From a checkpoint of a small contrastive image-text model.
Model: 64-pixel images, encoder norm layernorm, encoder moe top_k, encoder patch size [8, 8], encoder layers 8, encoder width 128, text encoder width 320, text encoder layers 10, text encoder activation squared_relu.
Rows from block 2 of the image encoder of a small contrastive image-text model, named by matrix and row number. Rows with one number belong to one neuron. Each number is 128 + 24 x the weight over its row's rms, rounded and kept within 0 to 255. All counts start at 0.
After each neuron's rows are labels from the 100 images, of 14848, where the neuron reaches its highest value: "lies over" is the class under the peak; "top examples" is what is common among them. Only what is clearly more common there than usual is listed. The data: analogue clock faces.
# fc1: MLP up (encoder.blocks.2.mlp.fc1.weight, 512x128), inputs 0-127
# fc2: MLP down (encoder.blocks.2.mlp.fc2.weight, 128x512, transposed), outputs 0-127

fc1.310 [121  72 106 151 135 162 140  88 130 124 158  94 135 114 132 131 142 133 166 126  99 149 156  91 106 142  99 131 148 146 132 163 133 106 135 119 122 105 158 163 137 160 132 110 132  93 106 112 145 106 147 131 102 155 148 110  86 143 145 164  94 165 141 131 105 144  78 158 118 118 119 142 106 164 101 177 134  92 156 167 117  98 125 110 143 103 142 141 124 118 116 109 151 163 182 116 124 131 122 134 114  93 170 120  93 127 152 173  72 139 150 102 132 109 132 128 141 165  87 119 112 116 102 114 138 164 121 140]
fc2.310 [131  84 126 134 174 141 126 141 139 131 154 123 138 121 131 133 129 135 117 172 113 101 126 157 136 103 129 162  74 173 123 116 149 101 116  99 135 118 101 116 153 108 123 129 125 153  75 127 135 131 178 137 131  85 144 135 113 135 133 161 137 162  82 105 156 116  95 114 101 137  72 122 148  71  96  95 129 148 171 123 148 144 130 139 116 125  96  83 157  85 138 141 122  69  98 148 132 136 140 135 137 168 122 112 141 136 120 136 183  88 155 132 129 141 149 128 163 114 129 138 163 118 148 117 137 122 120 163]
lies over: face
top examples: four ticks

fc1.130 [117 127  89 153 112 166 122 105 127 117 134  90 155 139  93 127 142 133 136 169 100 147 161  89 123 137 126 123 141 153 151 164 129  94 131 189 161 112 144 109 141 133 112  82 107 102 122 140 136 137 159 131  93 141 138 131 120 139 110 147  68 149 128 129 102  84 136 109 164 137 142 159 109 116 110 131 107 126 122  97  95 156 123 122 176 107 136 112 113 144 184  92 144 170 124 117 116 153 130 131 136  85 161  60 152  95 149 135 111 152 133 121 121 119 138 102 136  96 118 129 146 139 112 165 132 158 180 129]
fc2.130 [ 97 132 150 159 186 182 111 152 146 133 171 123 114 110 134 114 120 131 105 138  88 103 138 129  89 132 129 108 134 138 133 140 101 109 102 109 103  81 106 126 122 136 119 129 134 125  76 136 153  98 185 140 135 123 139 143 110 162 134 135 123 139 127 156 145 149 156 141 112 140 156 162 170 117 123 122 148 123 148 105 146  75 105 159 137 133 119 117 150 163 159 133 139 138 114 151 134 116 137 111  83 139  99  95 179 124  98 126 175  83 115 102  78 114  99 126 190 117 121 110 123 116 128  97 122  91 141 140]
lies over: face
top examples: dark face

fc1.80 [166  90 149 110  85 135 107 113 167 104 101 162 154 146 115 159 132 121 150 140 119 143 174  83 124 103 119 112 128 164 143 134 150 120 152 132 119 103 122 128 130 117  76 132 122 153 108 108 146 147 128 107 157 111 125 143 126 147  69 154 112 130 102  68 169 137 126  60 142 137 106 119 126 150  96 126 110 102 138  81 154 151 137 146 147 108 138 135 101  73 137 151 115 160  95  97 126 137 169 163 129 149 109 141 118 129 123 139 131 145 118 146 169 170 128 168 167 117 106 138 148 119 146 130 119 147 112 134]
fc2.80 [125 119  92 152 157  82 198 102  80 129 133 155 139 131 130 157  98  96 151  89  87 109 112 130 138 130 126 122 158 131 133  91 123 139 151 130 123 106 153 148 122  76 162 118 125 111 142 135 117 118 152 104 160 133  71 119 104 151 141 143 140 119 112 129 166 139 111 103 158 142 141 143 145 133 134  96 111 153 147 145 160 136 142 158 134 114 100 153 163 137  70 104 110 137  76 117  99 180 132  87 128 143 141 138 144 128  86 138 112 117 126 140 142 127 180 144 142 128 125  86 110  91 144 114  97 137 122 133]
lies over: face
top examples: dark face

fc1.499 [141 121 125 104 136 167 120 134 148 112 143 111  94 171 134 146 100 133 159 123  99 125 129  87 135 100 102 117 140 101 116 116 134 118 141 142 127 130  88 115 149 152 153 151 123 144 138 133 196 126 161 103 140 116 119 108 117 113 135 151 102 122 145 144  85  89 129 123 136 160 138 119 144 132 111 103 122 106 147 103 121 168 120 122 141 110 133  83 163 157 128 108  89 132  98 118 172 111 102 178 141  87 121 133 143 120  89 113 161 130 171 161 142 123  69 166 165  71  99 128 147 131 184 116 125  97 129 128]
fc2.499 [110 135 191 119 118 104 126 143 158 109 134 183 122 115  72 133 148  79 134 100 135 131 156 116 149 133  86  85 145 119  96 141 141 110  99 148 155 167 145 105 134 107 125 150 117  99 126 120 174  89 164 137 132 125 125  96 122 109 139 125 141 111  96 136 110 163 144 101 115 105 110 139 119 122 151 122 135 128 120  98 160 146 159 152  85 105 154 139 146 144 126 139 131 162 142 116 111 123 156 162 109  72  80 111  74 127 184 124 121 146 161 134 131 109 114 148 159 102 112 155 121 133 144 136 117 105 136  93]
lies over: face
top examples: minute hand past 8; minutes: 40 to 44; hour 9

fc1.441 [135 105 106 120 117 145 182 143 141 146 137  92 131 142 133 163 123 103  87 166 139 116 158 153  75 137 104 129 158 133 126 138 100 156 120 128 116  98 124 103 185 132 113 115 115 124 130 168 123 156 137 146 116 152 131 166 111 137 129 138  96 147 153 172 116 112 113  75 133 121  95 132 158 138 106 116 116 101  93 134 122 116 114 122 116 150 152  62 126 129 161  89 126 140  82 144  89 112 117  85 111 119 159  96 117 173 104 118 154 125 121 124 122 160 122 148 132 162 111 169 118  92 132 122 149 128 180 152]
fc2.441 [155 131  99  92 135 116 134 158  61 134 107 110 114 107 130 122 152 137 111 162 111 138 125 156 127 125 168  93 100 120 151 134  63 143 127 107 130 121 123 114 136 152 137 119 200 155 103 122 119 137 155 133 113 149 152 106 114 119 144 131 102 133 119 132 108 151 108 141 142 103 169 136 115 123  85 160 116 123 151 128  99 126 136 154 185 133 132 129 137 160 133 174 150 135 129 168 159 108  87 145 125 154 164  88 104 107 145 153 111  74 124 105  99 142 134 141  95  89 148 114 144 151 141 168 104 129 148 160]
lies over: face
top examples: minute hand past 3; minutes: 15 to 19; minute hand past 9; minutes: 45 to 49

fc1.70 [119 140  99 137 149 121 140  87 103  69 145 154 138 121 123 131 153 139 120 144  99 138 109 131 154 129 122 102 175 116 156 142 101 134 123  92 168 110 160 133 182  95 124 152 126 104 141 119 132  90 107 101 112 109 143 114 112 100 115 111 103 128 119 167 141 129 138 164  95 153 109 152 119 132 126 182 144 119 116 111 131 151  78  99  83 100 150 117 161 148 128 184 112 130 121 152 104  93  90 157 148 119 139 153 129 122 152 141 151  89 143 138  88 124 103 112 110 130 108 153 135 164  88 132 163 149  95 163]
fc2.70 [113 151 166 155 112 117 167 121 137 135 147 103 101 128 137 117  97 154 107 144 135 119 111 153 117 116  90 169 129 171 128 152 133 103 165 141 107 117 130 124 160  98 159 138 135 103 117 109 180 122 151 138 110  88 107 109 101 140 129 135 111  86 131 150 123 156 141 133  98 106 106 122 175 149 160 123 138 141 164 158  99 140 118 122  97 109 112 101 137 102 162 139 145 170 112 128 143 149  65 134  94 111 102 164 148 129 166 151 142  78 137  92 144 134 118 145 117 141  82 123  89 135 121 123 145  61 128 125]
lies over: backdrop
top examples: square case

fc1.106 [161 141 148 163 124 142 137  99 140  91 115 104 177 158  96 117 138 119 106 116 142 144 116 134 127  92 127 133 141 139 139 131 150 134 119 114 147 132 177 188 129 110 180 129 116 106 154 153 164  88 146 161 112 129 133 143 103  98 129 100 123 136 154 164 128 135 132 109 149 146 156 160 107 126 118 113 170 143 124 141 121 134 137  99  81 120 161 113 136 167 126  95 129 135 118 156  89 175 127  81 137 110 148 116 131 128 126 142 124 127 140 122 118  65 116  59 109 134 116  91  96 104  87 101 127 112  88 140]
fc2.106 [118 132 143  92 130 203 141 131 134 135 109 132 137 144 162 144  67 127 116 169  88 118 144 148 143 123 115 131 143  93 103 119 125  79 154 100 135 116  98 118  98  87 121 139 143 132 102 115 138 173 103 112 157 134 112 138  84 134 152 148 126 132 109 130 129  97 163 109 122 136  85 107 142 143 173 156 180 151 126 147 148 136 148  92 159 123 132 124 151 160 136  89 122 115 126 107 113 110 112 121 163 175  82 132 106 121 111 123 144 111 152 143 114  89 156 149 156 124  82 107 117 108 110 129 131 127 131 179]
lies over: backdrop
top examples: dark face

fc1.186 [184 103 153 156 133 170 147 143 111  84 130 111 121 130 121 194 169 101 138 126  95 108 104  78 143 128 131 100 115 134 111  91  94 146 125  81 131 147 109 144 126 117 124 151 132 149 123 100 111 163  99 150 134  98 100 124 125  81 150 142 124 182 152  98 161 103 150 146 135 137 110 154  96 110 123 135 146 121 158 114 146 115  95 173 160 135 129 125 137 107 104 121  85 114 153  85 172 134 128 126 154 125 157 144 135 133 163 118 143 119 127 150 115 122  93 133  95 115 151 150 127  96 128 124 159 150 103 160]
fc2.186 [100 116 174 131 135 136 153 134 111 110 142 182 129 125 163  99 145 131 102  92 118 144 143 118  96  95 165  67 127  85 117 130 125 140 125  70  84 153 126 115 128 139 108 140 121  99 138 127 135 132 167 113 117  84 131 137 129 117 125 114 138 127 122 122 130 185 181 128  86 156 156 132 136 182 108 169 152 124 140 113 158 121 122 168 126 134 131 169 137 148 106 168 121 126 134 144 106 100 140 129  88 125 106 136 144 130 158 136 111 128 145 126  87 117  75  90 133 167  95 145 148 133 153 119 141 102 101 136]
lies over: face
top examples: dark face; hour 2

fc1.110 [185 105  90 140 109 135 137 132 111 127 140  94 101 138 114 140 100  67 149 130 142 140 146 139  91 105 138 115 111 131 144  77  96  86 124 106 141 119 138 157 142 156 127 133 116 135  72 112 115 131 105 165  60 126 125 175 142 150 128 120 116 149 103 131 111 112 106 135  87 100 108 171 104 138 141 103 128 151 149 134 133 150 141 107 118 147 124  88 148 140 175 126 127 153 153 118 118 125 130 132 146 155 190 154 109  67 152 118 155 148 154 143  98 112 140 130 135  97 119 111 150 161 101 126 155 119 140 126]
fc2.110 [106 107 151 139 123 103 176 103 131 117 136 128 131 113 126 129 101 151 205 133 182 141  93 106  86 113 137 145 121 136 138 126 136 142 138  93 151 113  98 125 194  66 158 143 165 150 198 105 128 169 120  68 145 131 144 109 129 121 122 154 138 129 134 118 151 111 117 136 126 116 132 127  96 142 127 145 116 163 160 126 139  93  90 148 137 134 135 124 119 136 123 122 122 102 120 120 118  91 149 114 161 127 106  76 101 127 120 119  85 140 108 137 134  96 143 133 128 162 108 149 125 155 176 111 119 109 140 130]
lies over: face
top examples: minute hand past 8; minutes: 40 to 44; hour 1